Rows from block 7, named by matrix and row number. Rows with one number belong to one neuron. Each number is 500 + 25 x the weight over the matrix's rms, rounded and kept within 0 to 999. All counts start at 0. Numbers have three digits each.
# fc1: MLP up (model.blocks.7.mlp.fc1.weight, 960x160), inputs 80-159
# fc2: MLP down (model.blocks.7.mlp.fc2.weight, 160x960, transposed), outputs 80-159
fc1.360:473457484501493508507471524497494502540475543495505468510494536512497476493528526497493468443490532484468499506525462538492480482492509511497495515477500477498528545483496477525508507460527484529510533494499466501439514509490510553533497485
fc2.360:499516471533508497479513461507488523504526484502498444491531504493467507527503504517493501526483496475499501507515514512496528453529463521523466495469522504474513546518511537487469503476513510498514491519528518510507529525454481476507495495
fc1.361:479505484510528513497504482476518497492497488494519510476487471565473460486501503537467487486520494481556525455476455488543519523504537504491500481478524532518455504491505475478518498499530486552499510515511489471540498511457531510524464517
fc2.361:536517481491488467494526473503489501501499501486517491497473449506482519489529489542524521543486523522455496547514510482524512484503489545531522480490502538518504496566489487513464486535497480495484521466510482500509477483472519486526499523
fc1.362:510480448507484496484489503477492523531473499511441472480465481476491505507538513490530503500541493505505539483530505467505521536480505537464526471497537516509502473492506522477501509545505496489481513480526502474489512485489491478530515522
fc2.362:524482478523462483514463509513485517509462504528524481522465501526501513502492454542515463513483479526519509526501508511487472498508491544458522497485541483449477495460504513486566495501507475476479496509493466486530462504467448544457498495
fc1.363:473451523539510510478530513516533512501485438516458509540496506534528538509507527488540526538485466538481507535545461511546517499492509548509500499517503475514523507492490491479537539456541499482471495518542495507489503500477522502476471522
fc2.363:502517500485518456513526558515482451532495476506474492494515520484491508449531481524483464514526514511560503464469460503489481484544480506479512495524484464458471492508526508483475534501483503523512488515520504471478457482488468487472453483
fc1.364:516511498546483512478506530503487526470505547501449504534489502492470501486525448483528471463468489503501514515488474525450514489521525486508524481533485534518503509517512486465441477487547522497498530507474478510513491508513477494495474527
fc2.364:437497534524516479557498449438517498527511500512472460497507490470534497502460508462512532466491520515510479504516532499469487525508503491500499543468464518468504526479515529488496552496495541516527507521499493473487546506484506460491479481
fc1.365:512515530514476484451521508482504482496479517543483515539510527502493525489503532522457500496437453526533468490507473529490523497537504507478491505528486516497522492510498488509513505493514514486497523470473539524492532477514509549457532469
fc2.365:474502496488467476494507524483499443507504504509515479492505493512525511483488501485490471441502485490509474490535485467527534504508491512553490505527475498499510520489498474478510500526510510477473540476544480528527493509537545505494494537
fc1.366:522496498509510520491529494467493520501533481476501531512508492505516475497501491503520523464508454504504514529469505512457509486493508481512483478506520473513482497523465531487480541523491529485496521501475526461501478493506511451481508467
fc2.366:486512509515539484472498491524525421514473478499491481502465491500435502510474461484466508513512464494533545477504518498488490485510490486500476496507477494463484522523509476493504514485482547519469507548514505485475506503492536444506529486
fc1.367:502467492520484516498471499468529474538500496510504484469496476508479509568567512473509511479509449526492504495528524496507520542514519440527483502506476523526465493514494522496518490474501504551541518516495490453518482512448490506527484475
fc2.367:558488481464505512482464483513487486516481514498534470464545487504481499461463518538485522480465497481479510516496519472491468537521507493550517460513498508523494450525500519505516475484491511520470543479536481490486541503451528515457521459
fc1.368:486486488480506497475486524484474435493517498507506492515516544473507491476423501446509478500523483501524450524491504498494488533537487540526484533502501510499495506539493505485479533522510486490484497477531516470459510507466486506505475502
fc2.368:475489469503466503507498535513488521534508512505516514465514485498523450493483474513449498552539468485489511516482502519494510470486486480517505463491533533464513565471496492516496467513475467474477475560531537527504494484522497497469525533
fc1.369:482506493537516491470508485477536485521505533476515497481510517476501519521514516501450537506497519495493529508517475481481504520486487499465498524488524488498505491556513537500480511472516487490469501515538486469495449519543494515533503480
fc2.369:454525510502512509476515447516497447545478464491471498498532517503443544484476495520508492498531509496491510492529480494544503478470521469519519451491512474508493526507483492476488519504505509527475534469524471493463473529546512505500504468
fc1.370:487468530507495459474519493491540500467425476527507489483481475480500444479474514491475472492533508478546497494535464479521464454507520522504487500477489447486492491492493491498517491517443497523488509484534475499481488471471477491469504418
fc2.370:502494508484480487448509449468487507477525485499512468513501547471455485502523489495505501455506531502527464474529461460500459485544474505521505489522500507471473505543520525517494558531476537488525492532512526527485476531461514475535540489
fc1.371:504486467503501504494503490509496508546525495514506540522492542518483457513490512524474477503508534542501499540463457546522477487495528536542506528495461472489525517476499512524514529519441536539518543513528499520513510519503468464502469495
fc2.371:496521470495489455449510524511525496511491478499474455482492504515464516490509532488430525517513492465547470498537519499482495548499455489515480491509508500474472495519509504466499473524496528506563526487515480488514511520458539501518509539
fc1.372:557472528486535557475508466536479508542535524500532467493508452521505473490467518490518482531516505488482504485450508498494464517519501502486461516476528504450481438532484517474534501537528510539514526514493518510505558501470491513488502444
fc2.372:456466503513486515488502511528512505508479522465465484455492493515473518521497455498481511517509471480490506516480490524498473503458494508520526441465494507468540499552505485475500473505474498521525502506501490524526495474483498520509531499
fc1.373:542504532502491488513502515471499488506487510479470482527522523449493491521524536507482478515481502516498512507538495498492511495475447508501513520511483487516502506489468472505520528535496479508500462464552561469490530464518512468504474520
fc2.373:492531474492491472461478489554472493484486492519490520529471525458467473460472547515490493494523500475491515494461487502479476498478506466449469485517485518486507522512518510482464473462473508487523513512536486466551465573512543505528493508
fc1.374:492499470510530487510477478532484481515508488467486510514503524501460501499470471494465493502470478498530510429505494481450492467535509491488541491490513509513547535478517473516474488488468498494499547539472484502475489501510508503535473496
fc2.374:493474462474501545504522495454549517489516497487477500500499499464491530485470500457519426518510522509536481530488487528479518478514488488490487506511516500483510532516495485507513510470511512482476539477500515477520503505517517483467516519
fc1.375:514522413541483507495491510525482491504491492497469487488519499481486531495517516482498510501467486482500479525503522481518501494499525510478460454489505483497547529483455503507499514508477509487517429493489508494514501484455523485459477535
fc2.375:440491496490516473494508541492475513507498543495502481497490497523516493519499439470474474569539537513514503506505532486429480517517464494517499536548469533495476460533564504484497515548508500453556537437533537437503555478496537501498465487
fc1.376:482515526490536525457538507471530485509481526478525505518539531533460469523533555496499496458507504542461530486528498509507505476518510467489536504527491507499527462506471533507506497496498501505488482509503538508519462500513480506491503479
fc2.376:493534474470480478490525480533500473510514478485444528523538492511502543495474521457474485495501494491489473526492483510514478550478495507515487470494505416492512530519493521486477499491509513513477518496525544481478499497529500482517518474
fc1.377:554506493488519479507532460527497484510475510485504496498508493525485527542524480501518505466552508524529486518521487504506517501498496529494515489535494516503519511484490503480506540486547534465503504481525494519503449462485482490451491462
fc2.377:502494445475522505466503486506531512459516492482517471462481495450529482489467506486454475528482485462498526507514500496514466464522513519523464543525543498510507507505496495470517545484524532483468506496451511472541477471556494496490476491
fc1.378:501478455540534478499463502481487498526491556500476509522476514522505499493465492500546475491487513487479473466456519497539511498490501522536491441531544492491519500506531463474466477481474496490483513478531541454477474530486495501502538572
fc2.378:497513497485508551455471515456530544509486540512511473464487536469529497488484530502494487504557535512505507509497516474476462465479533546527463461485490500484459524515521504510494517532517558467485468477510529495527492532502459429507518518
fc1.379:529512526487460485498510519534504454485498504520525481506492474521472513494530450520505471494538477491540496523502494498505503482521495476526521506519478483516504465506484488502506490496497504538495522534477501509525487493482486515476496525
fc2.379:533495488507487546525475473494527500572505521498476500482468494478529531462500533479485527532546509516472528483495480508506504541511501512505493549511519529511527511540483467491508550483461501485518493534523538508493526493532494494511464500
fc1.380:491483522497540509509498535474487555487507506516519496502539533483481450520473504537492496492463553471471515456474505511496510488498487556498504532490474493496520479507562516488496503491495509486478540535484473453494521516534515484421474493
fc2.380:506499485480498483506506484490517553523515492506493537511509458498478490488492499490495526498519510498448496452492522494472525467531487464519466489483518510434488502492509507475550496467504479485483513469495499523518468520494491509464559483
fc1.381:451469488514521488539489495488542486494500530511499468508475497496488520477485483496480508464513494474541476494499452483541494521518514499488523472538480520460477514503469508511517463512517492491489486515483499475537496516506481492488459505
fc2.381:507520517522465482563462523523502521464480489543475455485515499522501514486504462510468528488552504520493487509502479511514517494499522483512482488510461508507468469463471502551492489485467490477482501489468535496500484492508536510550526499
fc1.382:504487513470532490484510490464540478539502566424481516500510487474461493519483519510494535498479557522480531468481542502474501558505480515471480552458532507505521487513516475432526497503519503512519509511480498495482464545510498488497512491
fc2.382:515507525522486498471485525518496444448504543446495509496517472513490580505513484501489475515531526500500509532510476499486472512523461472492472457498519450477500529463485533520516537468540499531461494514504472495477526505481491486505509453
fc1.383:510468499467518500505507501457450507511535474532482537526529495541480465480517521518482512474544501501525507518473488470455535469456483508502537497461467503498501507485449498482513485506473479544450483487484548505521518452499504500511547502
fc2.383:509499484489522539473518525487502519475494534446503490537479488471498467481531492555485516507534488503475489536496507515472507544544516491529509475485494568452466491520503477483526512520510495491487490497515515494463505508503512528453462514
fc1.384:521512507493487482477476516503450509489511521508522424486501520512519503493490500539462489465503490471504500514514496497486508530496494500485532482521505500485475481520484514503505489498486503516534521474523529509441550477500501476483495468
fc2.384:529494519512511480449499498493532533529492493486543503500503487493461502501522519483509525496495503483514565543478456534536467525521463456484472505570489505467477507500500509483504519478550511502487502559526456535560515497472542533547475455
fc1.385:461445497525473493502469521491508493530497507515555508494508482531483516539481521497515500524484493540494490502543500498517518514465550543485478515526455490513492500468513483543465551477511513509475454488517472487482486494503549472547484469
fc2.385:513508450495493479460464515509492473498484525469453459520480542514449493505480475493475494506523495466516509468499521510454453509498457480507493433496498477444485531551487441470513475462476534519508535488545516454509458508495550487478511528
fc1.386:475502505484493497473475495488498470466485469553503462522467508528472494521511492515517540453514516537500526516513487495482513504478509500462503480508487474543473528519500524438474479468470539534472502523503457521499498505485526507501512505
fc2.386:528536520497507534532477540534510472495471502534474495477492512521502520515488499493490507532523496467496552488503494464507463555498502454484503494504492506518505482476506518484498497492513499476540521516448532442506464495525476504482466508
fc1.387:534492470472477502500521497517533505521530509461497496514504503509550504559526541511490499531514563514516497507519536506551516503522503493494501521479495530469492573504530461479547518489477545513533455460492491531519527481463523530531507515
fc2.387:513522466550522508496471512494501514479473513525489476529541517489505497507478425525492465493471469482502516520527495508466506510483505487507501524496477450461508506520506503520485498507509522490451533502509494498534459466506494533454466476
fc1.388:529471512459517499512476491514486471538515506519508437497492524468496516480503546480441487493493516499492494514456531505465500476485507487506476509496512532469522486484507519512496479508474508441546517477530488434510492508487502486474495466
fc2.388:524519509468490502502462472554485492532486508492528466496521495531521473535491521562457486471505512460520471540487494484512522516512466494501488479529512551472504508517527480480513478495484499492501507486529485472524523527505527561506506492
fc1.390:511507435494534500497557546508460462481447489454518498472478515498495560486495473481500443527463494500514506477523527491496509489480507483509488459456525451506504483506511508490566498518538502485512484501506511501493504478495541469507471455
fc2.390:512513473517515518468503502508478543530445454466493510484507509557477470484483488515491459489488529505504509513510525518479500505531523535481483493493487480488506503498526521529507548476505526521534510496487537492544459544509524512515460542
fc1.391:473437481472470512476505485488511516541451524510482495492516487510484489497500494508517522460494487466546485488494512523514523549490487506470466476515523512509481463526418559511505472477514533531536477512528495532550520508485516484512517508
fc2.391:519464519513529482559549494492492533504437505464546493527491531503485511534525503503538493511496495494487515520524514524459471506496555514527525447534475501515518507521473466518509509475506517512466534485464539483490500516506511493520521501
fc1.392:510494526497540513463456484466535468509500491518471538480492529469520540515517513470474453495478526490515524518532511512514544504479474431473505503498489495498535499515524504516470510512487508516473467474529530497472518462516483531475514470
fc2.392:477505465472476501481441500489458504514467451534486464523504480496460486507489463504507515515511501515528484502491476494518488542508474491514456455485494525473514556493477489528460484479553532535520521507520538500550456469487518511477486521
fc1.393:506490520529485487520548523484477518521512454488489488490501515566493508554511482481484502488495523516508472504507503506529450466494542490502495502447501451469477498465475542500511510468519522511526542528476519507468503518477498491447489482
fc2.393:492495513532471508530483468455480510503522516471486532481454508502506500475479508499528500483466477523515490518535512537486473487522519553462465519543496487484490520481500484492467510469486520517561488531477532520508499511469518493478467521
fc1.394:528513505545503497494539486483499502511490548489511508484506514495494542502484479464483479514508500505521513501515464543493488505506471510498495511521513499495522442532502561478487521471502471481483497507498494493492503511529486477501523480
fc2.394:506469499476516541501495485477509507515480473444491517550505494492462515508506512519520493470500539501509469495552493481518535493487568520502475462481495465488530532544494494472517471499480532507512506506526504454486474510508504520524515460
fc1.395:512461546540484491513485508505514551495514506435487501491480475486510508503506493521489487469496501464470521519457506511475499518516447550470483521493518524424520477528531478462481485476474488518481517473520499476462514489479439513472517512
fc2.395:539550473475442528491506489510489514478473521522523530543495459520520494528542513525531495464567543485466495502501486482503497450547503507493493493479512508444457470447530489484511489467476493464482520539506496484537475536517481491510478459
fc1.396:491492512492500515543512512490522507500519503525503546509461507491516519497479503528498472508506511513552521491543529474532504469488507550504497555492524536522499446477493461532482491511496530508508512503538504542517520513524479533580494481
fc2.396:496512455506498499456478516491469481493498547463471461491475521528451500495478476495449478521521513471504524495504503530493481489505464491495483446512490482462503535541517442487505486460451550503486541470559528450476477493497535481463511537
fc1.397:494542482478536499518507510497508450455464501444476533462524537502501509497474428480478527484527500549549512491485514493505512490483505496485527498498480487500528512498507505493525506458521480511510510482519510474448497524472490456521468512
fc2.397:499491491479513528513484506482495519508508544441475493522480473452465524486478488502497463542514490531525493528501534553521501470504498486439483522484497486488483534484539520516519520527496486528468537467479498500517502467510466518490508549
fc1.398:457487475511481511510487482529492533538454514473504472525505489491474483527512513468477476518486464505481487491537472491492530490511484517529522496497520500459492515496582514496570505495481524482543534467497533537448488496472537445517522511
fc2.398:485514502514510517488502476508503496478459485501486469466476513520463459466515503485480538464455513497501479508478473537474503489519475485492490521505491485516514480518485490512499479484518508454521515490527526438512495523486498483526491512
fc1.399:470500490473469497514490478450504537490504463508491560486490530543489502489522471517479474483518451485529515497476548520482501498469480502486492480437514482455523492526470474499461492534442539512490498509515463495470489450473459486486481543
fc2.399:462502496491505487489502503514513483511528503464467454472488492496497474548488530426472477504524518495531486519526508527521519489480508511505512470510490494479502484482472477495507478477502510517541490462521496489489493510517505511482543518
fc1.400:513477495503526498507502468485497479518479499486490472518500464486456474545518449522515455524476513508443535527488491506473458498547472459496491473526489510501470562486506492477457507474458534485517518501491552515503470457501519481517507481
fc2.400:513495521481504509495515538498545491479522484499505496514476532508495529473513462512546485483529530485514521479454511499464482511451520482477489481484498519557477488495482502494514520557507505489511485501504523512469531523522533492512498528
fc1.401:509420523472527506501528505481537526498529506502463506512502455490496445576506523513505482521479511449511505498511497475479513498486517479526536483484455519438500506467533504479506539493570510470516509502488485490513495469508468497479496491
fc2.401:557546491521454494511510544494532519533494463517492485498501529524534509477496523525526488467500463508457485513506494514501522467504492525488448481467519435468464496531502516490494494478547499491462531460509528494528489473514536504495501523
fc1.402:505501525510494525513498540505485557500514556524475481529496526494513514481501515463498467568499487489507540473527511521499451506469477566503492484533485517503479513534518495476514499487511501511488532531569497493507473505515505517544489512
fc2.402:492464502534442501534531519515519474487489503506445494526523476544476489498476496511479493536508519480504459492492472460494457531486504511467512504513510483479522499454489467499503506508449478496505480461495500479473517494510479463515526453
fc1.403:515512488485526511539520505474497529522498524454532523493519529531501548492485515510504473548506487498444517517500528465516475526522519483459517503466479492502512490531506546510546517461432528514481493471509482498488501486497493503492486497
fc2.403:499498432544527511473502490508525465491463521528462471469467524509464514464487490531433504514495457476532534467504455478473500480512445512571474466550520499518523485535510478468469506527486472534517512493564471515507500496502486463523516507
fc1.404:476533498464499478493463540513489503454531522466509541501522499456468528524504532504493501511503522513484520490509475530527491494511541516494527503504521516492461462533491489538550521487467527498479517465507531528507498472446538529460510481
fc2.404:515514555468473474453452532496518547527526456489517484488476444480502478500496477518487489512517489522484520490483535491457502458555477476503501461502531491510488536463485477481491457470509543515503519537494508469538475459541510501529517521
fc1.405:503514493459488518488516494468495516474480512488473531495478477497515534482473517498526460484528513492490505510523510520477513479440492516536519487520502495530496513506492537493557470484503547500440502508502471510506492492502496459518489452
fc2.405:520496451496489481465475470501517486500494508483510454492489508517474498505476491512463505515488494439511534484513516488494453509492484482494472502512511495478505542553488468473465506491467492485503548494535503466508471493534530510464482538
fc1.406:517490490479507517498488524489509517506520497510503539505504527518525531509515511536526542511536496498522504501522466519496498479462514513486495530505514490512510524524483483461518509515518486483513493510511484522516493541521507503522513486
fc2.406:524501500481519548489497492474461524469516512518507480531516506494475493487516497491481486518533459485503488496503489515483467485506521505510534520513475477528518494516513494519538499478504548489515537507477495475509505488496503465478490454
fc1.407:476476508453495512488504473513501519507532508486497499510529495534480477484513492500506475453484522500424491455501537530523543538501502527522488470475522566457491482540542490482510507493526472495464565515479468485525493525499479467516518544
fc2.407:518477527525484490545527461537477519484469473463495465504493473539509485491525477520538545475449530525460485546438508546496480511463470500489487514465444512525481523516463489470485492473484505563467542516488514539538499502499498527478510499
fc1.408:494501467526467561501520513547466524517489491521519495512490485508477490504532477503497485496518542479478513510555503519548496501482476445497502493499469470513494488551505526512541522501488488465516485498498488516504480467491522461463506551
fc2.408:474520511499508516464502492475532528530471487495449476445484523483501486487488485492555466532540552486519533520484527429537505542518477506484500501512489467493489542558462471466511509488551488471476550501505521488498464498476493516506517485
fc1.409:490452444484534527501550497502479519502504507496528481497472518506478502495506480517532517542529532493473494475500474509460515517485521506506519494512507568498504552494516494529522483465508504492516505492495505506497495481479467489480497503
fc2.409:504496509486466494475522508454529478478513479469478483525476522521515446488489538536458479517534449482483516508533534529514554449498495447488495486453530462484469506526509507471475476495518525505515521463509510515513517513497475467460500478
fc1.410:525521515520516521511537467511492499528502480460514484521471494501507501482499511497560473539481469543518520524528521522498481516512536515517485506467458510460498549474534497477513480491531539507503523488483487494468509520546489535438492491
fc2.410:507537500489485504484517518481539514550500502492496514537493502470519562495537454547523507474522484501517511451545499500499493518504474468501534471541446527487543523482533564513546486536525522506523510448475519493519474469508491527511514507
fc1.411:478513482467470500476506502474478498513501476512522530512506511448527521527461475496479470468486511545534471468501499498506507523505479458494517482497532453492541470509546511514538504520501525495491513487548536464514500474490513473534472485
fc2.411:496513481495518511442491515495495521496477504486504471480496518527455496489530503477475494530467498479511513514486533517468490510498505483497487482494496497481492511474480496489488515455513513516481485478502493463498490537510561498464486514
fc1.412:496497495541483496512458477514488501519499543553477499532517526527476566497513509495525489497547500499512530511477525513491519501511473528521471501492466459519525509515507476530477522491493491456527501524473448484518516469486503502519518492
fc2.412:493454485472504489567517515502452491543539491485531502477476493468477525500506479516525473506525536481509466503494483530536482467519498503491523474526482535481514455543499506448496491492487526540524497489526515485491526468498449498451509518
fc1.413:476485482561518506497479468460488504472486507503493484535507506447464479511481486454489503488508490486521478551478501530509542544518486484488523508466496555481502497500467501501461537448484488488532494525480463493481489508513524531481458482
fc2.413:528493502470504478525515510509459494497504520496476534521474488509530541503504549524483491473500494505483498489485479496473494517485517511505487486520476529493544499481455488459539486502453501527508517535512503446509513509489546477529525518
fc1.414:517489495530523513520502500439530503518546499505525471493534477491489445483463529521503484506481492467485540467512486487523552463513497490484476452499528507517489465487495480510510489514528504504540510513538481444505494561469489434485497477
fc2.414:474495521481439506520500488509474505499517503443484474476523464502501503520474458552493541489558506510471498486504520463526499491482498506525469494512465503514460555486502460526510522513481488477487471502517479482526480489520508530470513456
fc1.415:528472475535455496575523494485495503493506491477492538535530544542510542467535490497493474498458524542506487517474488532528522517497520498501509495480487508466487562532567534520513533510525469493563484460485473504455530526542518491516530519
fc2.415:477528485545486536495488482503497512519492462501480516487455518495517463470461511511498481457453535508493511505522528533527507495524486540479521525520470469481515484481500553482502500507496542515543508547506514491505493565490501528505498486
fc1.416:481489554466505532486499518511512559520516465488527477510463497513455518498487474464473495515505468496483509505468473490471479540489508489445474503484496463496479524482513430519504485498479471456458501500516501479461483500484530475538502501
fc2.416:525499452484517500504466486512536508530520507481468479488475527519428523522495527508479520533481461455536520474501510526475504497518473513484461461505461481500463512524478484503501499509486506528521507512561491497487483518487527478505494541
fc1.417:499464534541493553526524474522568496498473488523520498466535506519557489454498484507468482510525459491479484507523470503501512511481522486491462490500515486505511490510519549495472469525501492508492522479533504521471517476517506511493515501
fc2.417:536522501476532496514478511469489526537495523456530500507499510464526571510503472440505529526525508508481507544493513465549509460470484522548474500517472528512517487492530490522495538569518486479469484494520525536471460497498529524496516484
fc1.418:538515513469494495493509519523545479512507532493507447522512465532491541537491460484509543465513522492545512501554484515502542497526522543490493489491476522519522528542522489515489515481494501512492496513479522480514490493478480467510515531
fc2.418:484489506484468505488524478487477486508500499494491503488469501453485510445517497498472497534527487490511489517499505487461459514507512475443495510503520491455481501481494522482507518555495479482501520497448486468514520484490480430493509487
fc1.419:469456491484474488509572517473526500507544485523484521540508535462507524525476510510527467489521452503538531508509551517507471552505478515547468497527532454466494520483513474513508465515500506506493489512520508470473541533494491491549506463
fc2.419:511534488470491490447462512507501477482479519467479472496477545525450481498504505494473522527499480523562485486509484543481458467527475474532494460484487489472517482561469475477528501512492510516517561483539516479507446491491548487467478521
fc1.420:524527526491499475498520539492466483533466492522546502518489514513514488512496466509499469504470500511488505487481494527457502463542516479543515491472494513421495521527550514513517544489510514475508510470510438488470499492524500506488529481
fc2.420:488509509533509509484516507483510499524501528491466476520473482492529499526505491464493535494508526542500478507530525488490540488479508509497498439481523527540458482486503531557544491465467504476457514479533513518518490470493503485491496469
fc1.421:432470472516527527521507510552521506512517490477516514520500467545485495517456482531513533498520513495484516484497525512488507482481528530505451483487500491508537499508463488497485479536498475502523556496493527487488469539431538561531523483
fc2.421:493507470485541530496517519529464496511514526479490475479504540487517518487526481492473448500536485470490516553504505537509519542503520468513507482509483460542448478536537491522499480480505475515464488521548523498517454483555470471513523496
fc1.422:506538498527521523513519487507511477535502517502493559478473529458483447473481504523481496468525533511500517547500496495521482511466507505505500475479495487467513543525456524505500479481467515494498476507512515489482521473471488521477486535
fc2.422:472508474522480495518474511471527490505514515491519461488514477507465481521443522444482537495481505479504462502477485497505496493498473481498494480476506505453540510510535520485464523523465502486474549466503505523480500464490497471443518494
fc1.423:509542505491544487486473457497508511495482474478494488498469517456518535505516486497509489527530512505498518497487519510531526467490496500467478493470507543462525500517516499497473527454433516459532455458519519503479443452507500534517565523
fc2.423:524498527496497483453498512498453506551483481531535512475452444518480449475463524474486458508527507519535506532473536492514505494472495493514478512489522504539475521507451509516507483477493469489505486523525529519563460449523537484489524546
fc1.424:498504532534504471489506500485495508474476537544528505490522486470511508484524523517531464480515496527504519503487492487516490524487563482495494434504484473484511519492509452534520512490515507524486506493502489505533447532502468548462512517
fc2.424:545512528483492498517512518473509513468488470474500533519482503485497494486498508499495531528521515492484545538494487524561563534520504473514488547477477523492518503494511482483523486444508502448512485553480523499512436501544526510495531465
fc1.425:531503557509483501539505487492490457469469486512460468469508523450556469460524486480523461522532502502486489502488514492466493501461502513509514468452482508511512515507533506477483521511524475500493512493496486494494508559485501527504544465
fc2.425:503481492508498523527547543511513516524498498506509538543486451508521520493503528548466504496513528521489491502518499525477563520520476522485511519488507479507509514501503489501457524473489536465500518510526480552520453471500472496523488500
fc1.426:489479523522548451462501498483471514516488522532502486499462523460478513494503500488480521524541501449477487474486514518522509514515490491464530516504534497510499512484480504491548522494523555522529509488518506478505520469485495536501498513
fc2.426:508499496531535523501486518515527502467522476472481541529519526518519454503504484511492483452489471530521505504500479498530527527486460524510522494524529487530502497499495540493522476496485450496522527512464468535541489473491496516497480527
fc1.427:516500495503502460474477491506527516484484498491460483520482512520475456502467493527487488475499496493501560531490491544518509522472453478522493511513490494510499490508513531481478502481459522465468464512513498508501516499515495495457530567
fc2.427:505490504493490529545498490501474499509497508507564487461506493457530546525545492456508492505499458539495469494496512473486530483520558521479481497497494477514508489525509548496501503508462487565549503498472515476454497512514468499474499464
fc1.428:510449548549511464468477530492525511489448501507498459469515519482464511510499473501479491524459464494514540504514459512515514474514514521505505461480499498469517479552499496514495464532496551481482522529508469512498481550526527553466480494
fc2.428:456471492497494490489541512483474463518521507492536465529471505482488523488495514523484529503522527513475520456511493490505527467531505471501528483522478503511503553509493487468555474512447494512527470482538535484507458470537457559508534452
fc1.429:488497490503516480489499466463551487548506492506532555474493489531502491485489498493472467476593506454507533506534477477508463449530531555486509485498526485475492484510457527529514483483471529499491486528527500491514501514537508480445526470
fc2.429:510488489464522506493518495472479522468532525499464476499483511510473494499497493504476519555492567469531515493510508483448474480552486471531544542542526508459503529509503498504517511492507516484523517517537518456502494477494528532527500491
fc1.430:509535500491493529480501495493520515485500538474530512504502492498481524500505516507471513531527520528533545504493474502532495509498528507534517542526533494509510508515503510477543529507541510516526498475516505488543479505504482541527509489
fc2.430:481532497522456498469478470494501452519486509476459476520492477488474529477527524513481502499495494520482474507527463467545487500476529479483502456458522498502526525494507492511478527507474496535478519455519483480513507534514505456522491467
fc1.431:541509481494486490523464446469502537506498511518495509475493491503513562467510521548479451521483488501501456495525534491510479536497478525512503455510496518477442456495466492465515512481508486464490491426461524500512516478565525453491529456
fc2.431:501526441561545490438493515486521503490473536492469500474486488479529481491457484518447505484571480499477516490518509489506509478452507537493461480500472492473478486494523528520525445556491509523501494478546517493454501508482471464479503489
fc1.432:490498505498509499495516469474491474554499512529523497505483537483471504498520513545478463495524516455508494450548521539472484495484501558500510504491465494495479519559487463448481488473511564482490491503485500456513475457520482488501501488
fc2.432:545539433528530479527459506528535533515503482466475491512497528513469482497459488509511521504519505515537511487512540470484469458487483461484461468519485479492472512506457485533541534512516477495508527529516468507495496513546515510505508531
fc1.433:503461498489505522475478452519476468505527444500522514527504470497519451491488534500459460547464526492511523503538534437506539482483482509515487485491482480510485468459498510487504502506503503507500484526483553495486500486497481487495478506
fc2.433:534533477498499494465424499507499521514498519488480534517479511525486472472471519477462495485507497483540513498503497505509513496520487499495468483535484470491484524537525497500514468462524488500498518488524486482518472546490529445493517564
fc1.434:522514509514471523469504458517518484497483525527544510529459495495515542479512483494493528446472482525568524507507507519544467477484518510494513508517461534524519496493506474522527473482491500511482517495518504509516469499471541505578500528
fc2.434:487501439493523521481471489454472507488470513494535474465492529500483484478465495489475515500546548475491473495480526524541471483497458500496513473526513517520523512529525471512520483499503520503475493472514512506543499477519495499498524468
fc1.435:518475506435461511478457525450522450474468489492514484485494507499487461476417458526497491510492471486489485522465493488492545490486496503469460478516459443501471498449460491477502477541505472483444478532504512507465481532448476510473510492
fc2.435:507482490470484509487493476514517527494517538502495494510507520471485525536491474486516509539546455489519533479537530520473470485502467517503496465509479524491499519528509491516511470510522496484493514495553513494464455496469543463458501510
fc1.436:508494509542552558528517480553529517506457567539496507470496539516476490524532471490479459519533497550493508513480513540508494533543475530523522498518506526486468523548496541471525493457490464503505459470527528454499468486502473517473505502
fc2.436:472497536511502498484549516497473554495511464444481536547538433525466517518539512501481522493492508524482445482496533465469555501465544498536477479460481470496511498496473525469497466516489525525495517492517498481498514517493533499481524478
fc1.437:518512492477534496481479456524530486545474495472479526510464463506495499485481472563460506495511454508544525518502480493503494524493510489512501492467480518508485533514489508519512496497516491512531468470550527492501499514500507527480498481
fc2.437:491540480562501532491526490448501485507509513527480525470461481477477539463520554498488462511531529492487482498483477479504496486505519526510505526484517483508449548515478494520521540491487495479516485486493455513531488526482506511513513513
fc1.438:483559477494549490492531493509498509504489527535498537498472502465515527497535488544480468518548524480502523471440536519504514509478496485487471536476502523479497530445478492504585478509501471502496529487491500473486484498500456524465507523
fc2.438:526519515534485510497507466468549498461490490490502559474462502513520474475499550443515523499492477538502519522541488498534532478510488545475488539520482491479473526492503497474487446493515458486490530499466469542544455555481496494515485526
fc1.439:514485512527470451468513500482514498505452471492496514449492441520495491513467459438485477475503501506508513555443504447498519487475506473462492493536462479501504495501486500488501467475499527486461467540515523500507473505433489416476509519
fc2.439:471533442557502505481477518517509464548501508499501488537499493465538533538500474485517511523519514521488547515510504474469506523465491528524479523489501497518516530499487491511505451499534504456468478458466492510455509512483477485479504476
fc1.440:489474479520465506535490519532506517511511487481489487500531508485488463485511511466501463494500532503522550512484504553487464550535476529482500455504463500533525515513480489478449502525494503534527500469475492531500538480534463507544517486
fc2.440:491471451456497512521479493544494494511549533478507499491523489441512517479473492494535523572503525500528501513463488536489536505488503521465569502520510480502525530529514498418474541518491533521466479488490484495488510536499506531482441467
fc1.441:493481496460522558504491497479487508483522507505544508457471466526471516509504471523500468490470548533520478496523545493462486528459499534478539490536501483507494520477511497479515518522443512492483540463528500491514435448490476474492496442
fc2.441:517509456513500479460450511504522476504476518490463473527498511512439503534497495511476536531520477465537526466517478497498478488506483509521504444538500456444495526511494460476497494487494554488482531473538513466493494508511512473500501533